{"arch": "wide_resnet", "model": "multi-label image tagger", "dataset": "small charts drawn from random numbers", "train_examples": 50862, "image_size": 32, "crop_scale_min": 1, "horizontal_flip": false, "translate": 0.06, "rotation_deg": 10, "norm": "groupnorm", "hidden_act": "relu", "weight_standardization": false, "depths": [2, 4, 2], "kernel_size": 3, "stem": "deep", "avg_pool_shortcut": false, "widths": [96, 144, 208], "num_labels": 23, "init": "orthogonal", "residual_init": "none", "optimizer": "cautious_adamw", "learning_rate": 0.0014, "beta1": 0.95, "beta2": 0.999, "eps": 1e-06, "ema_decay": 0.999, "max_steps": 11200, "batch_size": 256, "epochs": 56.4, "lr_schedule": "cosine", "final_lr_fraction": 0, "warmup_steps": 1120, "weight_decay": 0.08}
Rows from block 3, named by matrix and row number. Rows with one number belong to one channel. Each number is 50 + 15 x the weight over the matrix's rms, rounded and kept within 0 to 99. All counts start at 0.
# convs0: first 3x3 conv (model.blocks.3.convs.0.weight, 144x144x3x3), inputs 11-21, a 3x3 kernel for each
# convs1: second 3x3 conv (model.blocks.3.convs.1.weight, 144x144x3x3, transposed), outputs 11-21, a 3x3 kernel for each
convs0.111:23 26 21 31 48 37 52 51 51 78 77 61 64 75 64 55 64 62 49 39 51 28 43 52 38 36 50 42 63 41 48 51 55 40 42 46 45 54 62 54 63 48 47 67 63 52 32 33 57 66 54 43 68 67 45 48 54 40 58 63 67 62 60 53 76 85 46 60 63 87 61 84 40 47 61 62 44 47 35 49 36 61 49 52 48 46 41 50 59 43 68 46 53 53 55 49 38 47 54
convs1.111:43 52 68 52 51 50 51 50 60 65 70 72 51 52 62 44 64 58 32 40 39 16 47 44 24 49 53 34 55 24 32 19 39 57 45 44 70 68 40 64 60 60 62 57 63 60 67 71 48 53 73 52 61 60 64 52 62 80 55 65 72 64 68 34 40 64 33 47 44 30 33 55 46 34 50 49 59 71 61 53 68 36 22 22 21 34 14 27 14 22 43 28 22 06 46 26 30 33 27
convs0.112:84 88 80 75 76 60 61 48 49 51 46 46 40 38 59 47 76 54 61 58 52 77 71 60 66 49 39 48 53 42 59 55 55 53 63 47 60 48 49 56 29 49 41 11 24 64 58 58 65 71 57 72 45 59 70 70 58 62 61 62 57 46 44 42 48 45 46 59 44 54 59 52 49 41 46 53 61 56 56 54 41 48 56 38 49 52 59 56 58 59 44 24 57 32 53 50 62 70 65
convs1.112:52 27 45 40 29 41 57 52 48 54 64 60 55 63 52 57 51 66 26 42 47 25 33 41 28 30 23 54 74 48 66 42 41 76 61 73 44 25 22 60 38 24 81 59 54 61 45 51 50 64 56 55 53 59 60 36 50 53 54 44 57 57 70 51 36 45 38 52 23 50 37 32 48 47 40 42 57 60 49 41 54 25 30 59 42 43 34 37 35 35 35 43 47 35 51 47 48 51 51
convs0.113:49 36 62 53 59 57 50 73 40 71 72 93 64 75 75 88 70 77 79 72 65 80 61 71 64 64 48 66 62 56 73 57 60 60 55 51 58 60 76 74 41 80 58 73 70 37 36 56 51 49 38 64 62 52 42 40 51 55 53 52 67 72 54 74 76 50 66 71 48 64 68 45 67 41 50 74 55 60 54 49 52 53 54 44 53 52 56 42 40 74 73 51 60 51 42 52 52 65 31
convs1.113:73 51 43 51 58 53 46 40 58 44 62 87 49 65 70 61 81 69 35 19 35 21 32 32 26 42 30 41 39 39 50 61 64 36 35 55 60 80 55 75 59 68 63 69 75 34 28 33 60 34 54 28 43 27 61 61 44 55 56 58 52 38 54 35 49 41 34 52 36 38 46 43 71 39 44 38 40 50 47 32 27 34 30 48 36 49 36 60 42 36 72 68 54 62 63 55 69 65 49
convs0.114:20 31 59 30 24 37 26 21 29 42 36 35 56 39 28 39 27 10 51 41 50 35 48 70 49 58 41 23 34 24 30 27 51 38 48 32 26 18 16 40 34 10 49 26 13 27 59 49 31 51 38 44 46 28 32 48 54 52 43 49 45 56 49 63 48 34 72 53 12 65 33 15 41 38 35 46 39 37 23 41 39 40 52 43 41 52 64 40 42 60 56 58 36 62 74 55 71 55 49
convs1.114:56 52 56 60 33 36 58 63 57 67 27 45 44 36 38 67 58 56 23 29 10 30 29 28 08 31 26 52 56 73 52 58 57 60 38 53 59 63 56 55 54 40 56 37 54 50 42 58 52 64 52 42 45 65 79 65 72 66 69 66 67 75 60 18 26 10 12 21 16 37 39 37 44 52 38 58 31 51 52 53 42 14 37 26 32 38 34 43 54 29 40 56 45 25 40 53 22 38 35
convs0.115:04 33 39 20 28 27 01 05 01 60 68 57 78 63 57 72 71 64 30 27 46 43 48 42 41 62 45 40 49 49 51 42 39 37 36 48 17 30 49 56 48 57 61 68 53 49 26 36 43 39 15 42 39 44 44 59 33 46 51 35 49 44 30 59 78 57 66 57 61 57 81 71 26 38 36 27 25 44 39 45 46 43 43 30 35 54 32 41 29 38 52 49 24 49 51 36 52 41 35
convs1.115:38 21 26 33 28 52 59 40 54 88 84 58 76 76 70 71 83 95 05 27 40 39 27 45 13 35 57 33 27 51 36 40 38 22 27 39 56 45 48 69 57 59 61 70 56 51 56 56 70 69 61 68 59 61 73 56 69 63 73 57 86 85 83 54 44 46 67 41 57 62 55 59 68 39 40 52 47 53 90 57 65 40 43 23 39 39 33 32 38 27 66 42 55 34 34 59 19 45 31
convs0.116:37 29 43 10 24 38 25 11 18 59 45 34 38 63 37 41 57 37 27 53 38 58 59 59 28 50 54 33 39 48 50 51 38 32 36 50 40 65 48 67 64 50 54 58 44 50 58 55 39 61 60 44 48 71 40 38 49 50 48 56 56 50 57 58 53 46 57 55 44 53 48 56 38 51 45 41 39 47 51 35 54 37 52 51 53 65 52 52 46 50 33 34 45 45 23 38 49 54 55
convs1.116:40 34 52 42 37 46 47 37 31 73 62 75 80 61 73 81 72 59 49 48 29 07 17 30 28 32 33 50 57 62 42 58 38 45 56 67 59 39 28 60 53 37 51 48 36 54 52 67 73 77 52 94 55 45 70 65 60 57 71 53 71 46 47 28 47 55 33 34 43 42 24 46 49 44 38 59 50 45 64 49 37 46 30 50 32 42 43 26 21 61 51 45 33 49 50 30 46 42 41
convs0.117:63 59 50 61 58 58 50 41 53 42 40 40 36 51 54 32 43 28 58 34 57 48 44 49 46 55 52 43 53 47 54 40 40 34 32 53 41 52 55 42 38 56 48 49 72 64 60 69 64 77 52 73 57 67 75 61 61 46 50 58 43 54 72 50 62 60 49 47 77 82 44 52 48 32 41 45 45 65 37 46 40 39 47 44 47 35 43 45 52 58 47 41 47 40 42 26 36 49 30
convs1.117:32 44 44 41 34 30 60 40 44 79 62 64 67 41 63 71 74 61 40 37 36 53 42 55 42 37 33 52 45 37 42 39 38 32 49 42 77 45 60 70 67 51 77 70 47 57 53 55 52 40 58 63 59 68 48 53 66 60 66 55 75 76 63 36 12 23 24 44 13 37 30 19 61 48 53 43 42 45 50 46 52 38 31 27 37 37 39 29 38 36 33 28 34 37 49 45 32 49 45
convs0.118:48 66 57 36 36 44 38 21 54 53 60 74 34 64 49 41 32 47 56 59 56 58 70 68 56 52 57 40 63 28 37 70 52 42 66 42 64 60 74 50 66 83 60 67 75 44 39 39 37 45 43 48 54 36 43 52 34 44 40 43 43 43 50 59 55 57 52 52 53 56 64 69 44 49 46 55 43 52 50 49 43 45 56 45 41 64 50 61 46 37 79 61 65 86 71 61 55 66 61
convs1.118:27 47 37 49 54 44 50 36 56 80 77 64 76 70 68 82 79 64 34 28 30 25 37 39 30 42 36 47 59 51 40 51 48 42 41 43 51 55 24 46 42 54 26 48 53 63 71 67 72 59 56 60 50 74 53 52 47 74 56 51 50 55 47 47 55 42 45 39 44 27 45 33 44 66 53 39 65 50 74 64 48 40 56 53 64 33 46 51 62 74 46 56 64 45 56 59 49 58 42
convs0.119:52 56 59 27 30 52 34 45 30 41 82 81 59 63 62 66 95 70 48 49 61 54 54 43 64 49 55 50 49 49 76 58 66 55 57 38 59 68 63 55 39 56 75 43 37 54 47 59 39 53 37 31 29 45 59 53 64 29 51 52 40 40 37 62 51 51 69 50 52 32 63 41 42 56 41 57 49 57 44 52 93 33 39 32 59 54 47 48 42 59 50 51 64 39 39 57 33 55 42
convs1.119:62 42 27 62 35 54 54 49 49 90 93 87 91 71 87 86 64 84 36 51 25 41 35 35 27 25 36 41 39 43 39 50 67 42 36 48 78 75 68 81 57 60 68 74 68 52 48 33 55 53 57 60 56 41 58 48 59 57 53 42 47 58 54 41 22 45 44 49 47 31 47 41 57 31 46 51 70 52 53 62 44 20 28 35 30 32 30 27 28 35 40 44 47 47 46 40 43 52 52
convs0.120:69 69 46 67 91 73 53 65 56 44 39 39 49 53 46 41 56 33 54 39 41 58 55 37 67 66 49 46 48 54 54 44 53 50 42 59 66 45 36 64 65 51 50 52 49 30 36 32 39 33 45 58 52 34 54 57 45 47 23 58 46 53 52 69 75 51 56 50 51 60 42 60 46 55 35 34 47 57 42 44 50 81 50 54 47 58 47 50 58 49 55 52 69 61 62 46 58 51 78
convs1.120:55 72 43 40 61 68 52 53 65 58 46 48 54 55 51 31 60 53 38 42 31 53 45 63 44 39 38 50 54 59 51 60 58 63 65 68 48 40 46 57 37 49 47 40 58 51 53 40 50 49 40 63 51 45 50 38 50 53 45 49 58 51 41 46 65 40 61 59 50 40 61 58 45 58 59 51 74 60 38 53 44 59 53 55 43 53 58 55 36 40 50 45 43 35 58 62 42 28 53
convs0.121:67 63 44 54 49 70 41 76 73 72 65 43 70 58 27 51 47 43 70 32 54 51 57 41 35 66 40 43 55 47 53 50 53 53 55 47 65 73 48 59 75 49 73 69 85 40 47 26 47 49 31 45 54 45 51 65 35 62 40 57 48 71 49 72 71 54 63 60 48 56 50 51 51 50 48 44 45 41 33 34 52 34 48 48 49 54 40 47 51 63 58 40 47 62 43 45 71 54 47
convs1.121:53 48 50 55 58 33 42 51 40 69 74 78 62 86 75 77 61 81 57 49 54 42 41 39 38 34 30 44 40 57 39 60 37 52 47 55 49 67 43 67 50 50 50 61 60 52 46 44 33 42 53 28 39 23 56 43 57 32 37 50 25 26 41 44 53 51 50 51 56 68 44 57 52 60 34 48 55 53 31 27 50 41 48 46 44 59 60 62 62 53 51 67 54 37 50 36 52 52 56
convs0.122:22 19 40 29 14 36 29 32 37 38 41 35 34 38 28 43 37 15 39 60 52 33 44 45 34 32 45 40 32 40 40 30 26 37 51 49 52 48 58 53 37 46 57 45 46 30 49 44 36 43 30 39 35 51 47 41 39 29 63 47 56 58 56 70 62 50 60 49 56 58 69 58 46 30 24 30 14 36 21 40 16 52 58 65 60 52 47 53 39 57 41 28 29 29 33 43 24 20 18
convs1.122:60 70 70 46 48 51 66 67 66 47 56 59 47 49 36 61 42 29 33 26 40 36 34 52 33 48 44 53 54 52 58 50 65 37 61 43 72 38 76 42 66 57 58 59 56 51 50 63 62 56 51 58 60 59 58 70 66 46 54 54 67 53 43 21 48 35 53 39 43 52 70 43 37 38 50 48 44 33 52 50 45 43 18 49 35 36 36 51 56 32 46 68 61 60 62 59 52 72 52
convs0.123:38 64 47 34 52 53 33 55 49 53 55 66 43 51 37 53 50 64 41 29 48 29 54 61 46 49 50 45 48 29 54 24 62 49 43 48 65 67 58 59 50 63 44 63 58 30 40 31 32 45 56 33 51 55 34 26 47 57 48 52 54 52 41 55 38 35 34 58 37 42 46 21 47 31 52 55 40 53 46 38 45 51 46 30 42 52 32 56 55 52 45 69 49 58 60 54 31 57 47
convs1.123:50 59 56 56 72 38 56 37 54 76 70 54 69 63 75 98 77 89 27 42 33 35 37 32 35 36 32 49 58 39 52 50 52 49 60 50 75 77 76 65 64 53 72 72 72 63 55 60 56 50 52 56 54 56 64 66 46 64 67 55 60 54 56 43 38 46 32 43 38 66 58 41 59 57 60 35 46 67 51 51 48 36 33 28 38 43 43 17 39 33 38 35 43 54 43 40 34 40 43
convs0.124:46 57 62 86 91 83 59 81 92 55 41 48 41 49 33 44 41 46 41 47 65 52 70 76 62 63 51 57 60 56 65 63 58 56 44 78 44 41 32 61 67 53 39 36 44 56 54 45 54 84 68 68 68 70 24 36 46 66 44 41 49 45 36 59 45 48 59 55 53 42 54 37 47 64 46 48 59 45 24 47 55 54 70 57 62 65 61 72 75 61 55 71 70 73 63 85 75 58 76
convs1.124:48 48 39 48 46 52 37 32 57 60 57 63 47 32 56 49 56 55 36 54 56 47 49 50 39 34 36 48 40 41 40 46 47 29 39 63 58 53 50 47 78 74 57 70 61 32 29 38 28 36 41 29 35 49 35 39 58 39 59 50 54 36 48 49 66 37 53 53 51 27 41 39 56 50 61 32 49 44 52 48 51 44 56 40 36 50 49 51 50 48 51 51 40 48 50 33 53 49 40
convs0.125:52 49 67 33 44 60 46 39 33 65 71 69 85 71 69 70 86 67 57 49 60 61 64 56 35 33 59 54 41 52 52 54 45 41 36 57 45 46 70 65 50 44 52 56 50 70 57 52 51 54 65 56 46 71 47 55 67 58 61 52 56 51 59 33 50 41 41 38 36 46 45 44 52 74 68 49 42 59 44 40 55 33 34 59 43 42 40 39 61 52 59 65 69 64 30 55 54 44 54
convs1.125:35 40 45 35 44 38 54 46 45 48 57 24 46 59 43 51 50 24 22 30 02 17 15 06 34 25 17 54 64 43 61 43 50 31 44 42 52 54 50 72 65 65 76 82 61 41 34 32 50 18 40 43 41 57 53 64 61 50 45 47 46 57 48 70 63 56 63 72 67 56 64 65 60 56 39 44 55 53 52 41 60 46 74 55 44 38 59 65 51 38 47 68 51 74 63 54 61 62 49
convs0.126:00 00 00 00 00 00 00 00 00 51 51 76 41 50 69 41 63 53 50 48 58 51 55 47 51 41 54 47 26 27 50 41 39 47 53 36 80 78 96 60 74 97 57 85 78 17 24 29 21 17 28 20 26 27 41 29 23 19 52 54 46 56 42 54 45 35 48 52 32 61 53 23 54 73 55 59 73 65 65 49 54 49 62 63 54 65 52 42 46 72 69 59 52 49 62 45 48 52 48
convs1.126:49 57 53 21 56 51 26 32 57 53 60 62 61 53 58 56 68 51 38 20 29 42 45 23 46 25 27 65 46 48 43 48 54 34 32 31 52 66 63 60 54 47 55 49 53 37 50 45 34 35 66 39 51 43 69 49 54 58 62 65 44 42 59 09 08 19 15 11 03 14 13 00 61 45 52 64 69 49 34 35 38 25 25 39 33 47 42 40 38 32 52 51 45 34 35 45 46 45 42